From a checkpoint of a small image inpainting model.
Model: 32-pixel images, norm groupnorm, activation leaky_relu.
Training: muon at rate 0.017, 9800 steps, batches of 384.
Data: trained on pen-drawn characters of a made-up script with 800 signs, 395000 training examples, 9.5 epochs.
Rows from block 15 of a small image inpainting model, named by matrix and row number. Each number is 128 + 32 x the weight over its row's rms, rounded and kept within 0 to 255. All counts start at 0. Numbers have three digits each. After the name is the row's rms in percent of the matrix's.
After each channel's rows are labels from the 100 images, of 14848, where the channel reaches its highest value: "patch colour" is the nearest of a few named colours to the mean colour under the peak. Only what is clearly more common there than usual is listed. The data: pen-drawn characters of a made-up script with 800 signs. In brackets: how many of the 100.
# conv: 3x3 conv (model.decb.1.1.conv.weight, 128x128x3x3, each kernel summed), inputs 0-127

conv.117 085:102127159119171091124100154128109075109162140150110157136155117123109146196133158218082110153099119124184160062105151104134123132143144160126193114156166155129141127149129105161142090153139142131138100147090139155134094105161165144102124139121130084155130128119188111247115111184166118129146101137135151161148126168089190126095179101101205121101138133156160087136186201107113126077080
patch colour: black (75)

conv.86 103:154111119144096152071093152158115121181127155156148139103119101075108114151148118076106139115109096097177135152104140166138159176097141067108155085058101125162101060149104159121129110122085151082087124137094097125113058099156113101038144123143135093108126149130048172156108072082139139140160148121179150127120116150145139122150139159093149136119130065206138114076135036125091141103120
patch colour: grey (72)

conv.26 109:131163114073129110104137086087128142139181100213141174133115113130151123154111150078135162138114151120090070163105140077093103073142106157111109045168110094146124160138140120120135112138188145142171104128143177144098191164186157142144135133196136158131120126144107088166145153123138139159128120131198123052085178111135131098113116110212137087154149114044105117128174066115107134121118
patch colour: black (87)

conv.8 112:090084126169183164113073241104092101103132138105124157197137099165151146072113156123124068089171087100184117170043118127155090074149156063108169056172137100103121105121113127125114113124132133079090121123102094126096118119138147131106111172114091134114129124092099163075107129112145087121126073146100119118124129135128163084102102119100119107130080131141105102140218127145109132112109
patch colour: black (79)

conv.111 100:129198151070147165149065150155173111179146050152144074142114071150079141112130138159128143145141073092069126145145129134105154142097141161065130174119113151149172049081153067111169142176117110105167117074127161105126076096120130169126131197152118141107107170112071148167123128108094137123164137117185150142104108161129104106084119144147170137148151116121160105056127143121186126124137
patch colour: black (80)

conv.9 117:103092119135118119087085186117123067199129086153155144138135149101147099172103103110111149127162134084148134114101106126105101123071136122131113074180142085128072188047114179138124098120129118084068138107139093157141113161233112115117131115126163116075039176144114109136128112154120087085137126080119118119129140170142097157142113178137091132110194109110070115078115097124113098173118
patch colour: white (73)

conv.124 107:157090101131116130141169115108151143127161150120158133156148216077119133147118144097141137112120158128101127125133125140128179126111116116151093109099103090087132131049159114120116138120111081139113122079118129118110105160140116073128109129184156107000133068099076123082164087116121053123147053085106116089129139152153147150150134117090080119137176173133067131098064107119107117174154
patch colour: white (71); grey (28)

conv.76 104:145129146121115111115117198120099136163112113141108132132124177121108104133160154076086150117105101091158158114108101171083156167137142095076110136211115143124139196073134174157138104167126083180112128173071089123139105114158079114081111139091137144079039081118073105163129115111100072192114165096112094128126106135117178094123132117106113138130090091160114095067066065107146099146142
patch colour: white (81)

conv.75 091:124100140101170128128154165171127107170158056106139087109114102165146105099099152125134106136199146037144048107122111120116076116095125125095119122117129169153135112109127164089130128098140163188206130092146109071139150125102138189138136147050072129151141113112106140081145137102102199119084159132143115168102167109126105164115108062097112136137117117050086154139160183101088126121098
patch colour: black (78)

conv.16 096:150099170151134118183153094122091175124132119113151135130201114192163130137081145133097110144096135092141122144079161168131112077148148112160097130096153182122162125071103121131129116129123145128159124165128060082129112160121157097163144125139087113137119126067137137107109152144120047072150114100119125083213162150143130235178125180152096044115147102174148139105153142155107069140124
patch colour: black (87)

conv.99 112:071118139096135137135095169171141047157127102122170107174137150160168083057092155132127095093144123127173146135103078143165092114145113060115101100161151096144150068131166190139140206094122144085116115149082101172109150195058109146107106196120162142102148178142112130117076149099088113131107074096113092137086111110131153133117126146163143114134104094150072132142081131165175131146098
patch colour: white (73); grey (27)

conv.112 100:179149144117128129161188109147137157135158135083127099102142104143125080137133107178195103111123119133165120109100083135129149146149104149085130182140146124149127043134119135110105118086162030089091134110079106124144153152151133129162124163129113136133123099126141144182104152135140073152130090103068120139139130124104105125105128173128000120105032135087105122103065149167160080091146
patch colour: white (89)

conv.39 173:127144152131132096133133119133156109125135114135141082162106138119140116139122091130107089110144130123140100149110093110137124104126123107093100120145116133104103118124128111121107127130090120103118116099123124092126090118133121105131114130098107116114107121107136114126135110121109131105255129164166135165244054217122110144180255196150119101115121128121110136137093113124126136128131
patch colour: white (97)

conv.34 094:108155111134188121127120086126103130104181103135110083134078157099083128140127145143122148145156120114102105144139090160120044090136161135133108188128156157151176157114137146102149144154101167114200136107157172084101118122071109047141111075133084163129092068106139153052169139091111112094152134190127141158152090143162135103129178154160080051151097102116092154056117088103128146093132
patch colour: grey (42)

conv.15 111:126128183212132158126081185148157110129074152102100131139131100131144155136173129032104093111131172058142115101124119174177148131170106141117179107057111086145160111141116167107154114127115136139100121144118111125125088111095133068127137098137099072173072113098193153077110101167137104101131136137125083156103120170130132145185138122140130113087113079145168184141188075131087126127061
patch colour: black (79)

conv.90 105:110155144084111125134127078102148111129152111081154147121121136145129133072136136096136144158133121052180081152071159155095127153154141107123148111126125120199117053097132138098115153152110019146167152159108152085160113168064101169158157150126125165127099119118137149077120150075105136103143071090158160141137149080122111170136118137077049087084078164158071117098082121123110113087092
patch colour: black (95)

conv.121 098:193147093126092126136194115113178124149117126141183151094072094069093127157165149111178157157145126133095098098151096127125191124133138112136153115111128145119110093146135128132111157125181111152111125133104141127140140081118092073153116116160053114102070028143182126007129116080124119071173168118075108080145119095151073137098120117100105112130130166094138120164088111124104124151140
patch colour: white (91)

conv.57 094:129095155122187131121101106072110148135152152147089110135093123187087086126097107148101113186102135144114123070167117124147148117110129111085113130127137124101215111109110099136158126136121151134123112107096132031078132120050098167165152173112182100114138103096088144093103048110163167141103110145178123100115140125132131152129146140153082115112096075096156089093140237099122083085089
patch colour: grey (79)

conv.53 097:125091173124121120153114113122155125115169106109107095095162147179090103112074096136149093105157089070139093138122092133183074098120125165118113200125143138158133056119136104145147116176149131117138095112182147122041090135080167091136146148136080119103109136129072145111134136072084086073130105215208147178143149119120135105150156121093127102100129055136148175087136136098107102075112
patch colour: black (77)

conv.118 119:130120126083119121160174159117157104101143095134155136158081129101124107060113141177115165112136100119096151137130139123087099073164130150111105076143134117154128126129135106137133162116127107119141147103136092142172163118110086024164100115020139178061122058138080095107173104121112123147148159079070104117153103112134116147158176137095066087157145181034121142138084102108166114146129
patch colour: white (97)

conv.71 120:152198146114100152109107174136159125138151151137122119141130173180110102102120127106132132145127136050124098125111122119115133094149144136162104140086141161133175101088144121126101118183123079179110126147141132114131080103111142047172132099068112113106099079119203159000109110070088096083139100128078123140161153144146084127148132129110108121102102061092154131132161108060098128088071
patch colour: black (98)

conv.13 105:139060126131194098118156095076125120194255149184150173167147178158157124120105161114168138175133126145148099114114118125108097158119119143113115113108140183157175103129164117133163163145130109122147129053150161147135139163134102140123141131133122128061118104128120144094159141118128094137179101125137151097196100112101152146157178161161111086091098081137098096056111092100099141107085
patch colour: black (79)

conv.87 118:108120130133154000118172103168100082097168086158071148145152151181159156150106125133123168154086152140142129089158126110142185150152135159154123133166129103131142191155149079167109151148128164121152154177146129143101165162122143134113114095164117152173161148138164114195165120102161101145115129130128166120112134140071184137195162138159135159127121222155127100100143141116142164136154
patch colour: black (70)

conv.114 113:144143114105111145173119190166083108136161093117109129130130102127125109101151137108082135119084081075177126086119128185126149158162099118090130112125153104169141132095111118147144088126162122086142131125118110153126104110209130187090117121028112039118098110101058107090128135105076109132127169116125074169089109136114128146128145152094107140111080060144153077131101020139107115082122
patch colour: black (70); grey (29)

conv.89 071:130152143177126144149136160146139196132101181091157155097106121104095164180179059108134101112139131096121170140078139165150180095119146165167198127106100128067138108073076097112127122065094143196147134113151087157152158132067131166170135064172155064083129088161169171142100128114107156163148113124117129078153087128074119144080128059113107166129139131135163125110107123120145142108144
patch colour: grey (49)

conv.5 101:127170087140145130141155116158137128127140109143155143101105087127175124099110184119078138133095132122104118116132052140126142107128191133074120174167138110144130134125108140233125092112104139158123111127137142149026122180127130155097109173082097150070139156096123156099117124058165132152151075148103138094136122135128187078049152048154140084131110088086140097137092102138143142073076
patch colour: grey (77)

conv.84 108:120080119132119160115138154091111084180160144155130113173113139123106129123102145082148100118136147070146129174115116139125170113154112063076148078072153104099125123118136160131120121094079233091121107190160112147103076147097135019124118094163089143092113063119066096102125149105133094169121163113113140142132128116122116141108119162104114065129111076195096095072125154089120140085094
patch colour: black (77)

conv.110 107:115128166132183098151117096211099104162255142192141186149153151156154114143095123175154166154129116147148151167110175121060139116128136096080138125123165119085131075155149101152151153109152144158117098092128125108138134159149145124137109202148137136147164102152119095195116139168140174140135102084131105075136175123097114125113119115131147068133193139089094119139160147138146124160158
patch colour: white (82)

conv.83 109:083137111145172109115073126150087106102171092125076148151108163109103165149153179158115164065096133183111158162145110111126105126099163164182125166137139153140127214161111108159136122114090224131120158161155074172128098101112149153134110088114089121137147151141115106159164114192157151116171150161117136127163141128033165045102142141162161140110123135170187104107145132150132171085131
patch colour: grey (86)

conv.101 105:115099127161197128192117127136167132138155162153115153131152070114129098112239100129157169163129115102125149129133115129162133064101093106126165136129138148125176104136158125155087114169152218153088156102119143151109152128111100194118122127160078099100093110127128154165131146163110115133135074199108089108153084155157110085161133120138107052165153122168133053077111175123085127071129
patch colour: black (78)

conv.95 105:107131074084122084136154102099129152153122133145184122108151131111098190151145135089154087159092105116099109159043153120126119144150111072121096170109140113165135152127107120040121073164104120151135120090135142107161154122162143126181119136124183096136142136106108098133109112121120142106154129128151089080174124116086096201127134132172053143171114105070134138194102022082122056100137
patch colour: black (76)

conv.106 106:139178102151134142085139108135136136172148174109116149139124148172142130090110124166110130137111165120124093162060154118103080105165133195153098140112138129138083101138134144085116078133071146099150126131104086104152131138128122146118187197111146111129087112113090170176161149117131028122180143097107168109135138125073140114089121125152173169139096118163083088157111000156176133127085
patch colour: white (76)

conv.123 091:137102155109166137160096077063134101137133095125156109110131150163152142119135103124089130140173121087100094071121076168172135132137104055117109107150129103120141091121097103121143105159157082160142090075124094082066134101129144198126148146106118110100063155137028130049137128084170186071087107130159145123110116137111151137165145084093112141105136053065118109135084162144114090124150
patch colour: white (82)

conv.102 099:175138124161123145179147092131144204165117189110143132128133101105118104147153121159103108157097088138131118135079210161105137138126106084117135165067081194107115077110173133113124198110097162154129145143148138152151137049127097095108119182139082140074171057090122119137092080133134125163157137134112098140173151078114109191122148164183088080098123192147144093145138163117084133120131
patch colour: white (88)

conv.61 104:121127089089122100145158141154154122130114101094139104106140086130144110120126146208109138119121131099110106134129147109131102156173137144097148114155162136140138187131150135149122130140126112120137122099155159194183152116160081139143118161098120157094025130108130062020143137147060174088121162103145064161115129117145126121126198150102086045168121172075159117104130211072121146124110
patch colour: grey (60)

conv.64 090:102123113178152149123089146104104157155159102149175121115109165106086138115114129148088118101140127103136134187115118125102074105141166161086116116123195122101117178122137149130131067120115101070102186106161096157085102144157133058203136101082099137133100055141109166122146161124129084161159144168123120165136122178113138104075220170102071111112090112147121118079112037106110163085119
patch colour: white (71)

conv.113 107:124165140141114120097063101121141116148113117124179098149187107143144135133158154030091097103111124077110120094127164131152139146139119108178149120096124122147112074086150132109179121135113113192114144161141157122094128109110160086129139157114126052135116098128250099055083115101127084076157131111147099076132130140134123149130117132126118126088111047172121166107128070182093141180086
patch colour: black (79)

conv.68 094:131144134123190121150117094168118100119117149116156085150096060110122116102182135144115159142124153107089148102130116119111159147139159089082078113134123179164139101112152080124083126088081201139127091130158132113133092123135082106113094150168103115137116046099134143089127130121065175130169140101184091165209044161107109115178211194121152143145134114175128072132083162124115101139126
patch colour: white (73)

conv.105 098:154126154117151179120122146108123162110108175135140145158126106053151098086100094058124176128190091142094127110123084148148098135126155091109116075165095093134104084191120159070103150165134081120138107108103142076137119130153140130107119119081160109126135182126043114044099112069147176124147111134166148140107136175116107094148183159094100132154124058058108128111115191123102089105104
patch colour: grey (83)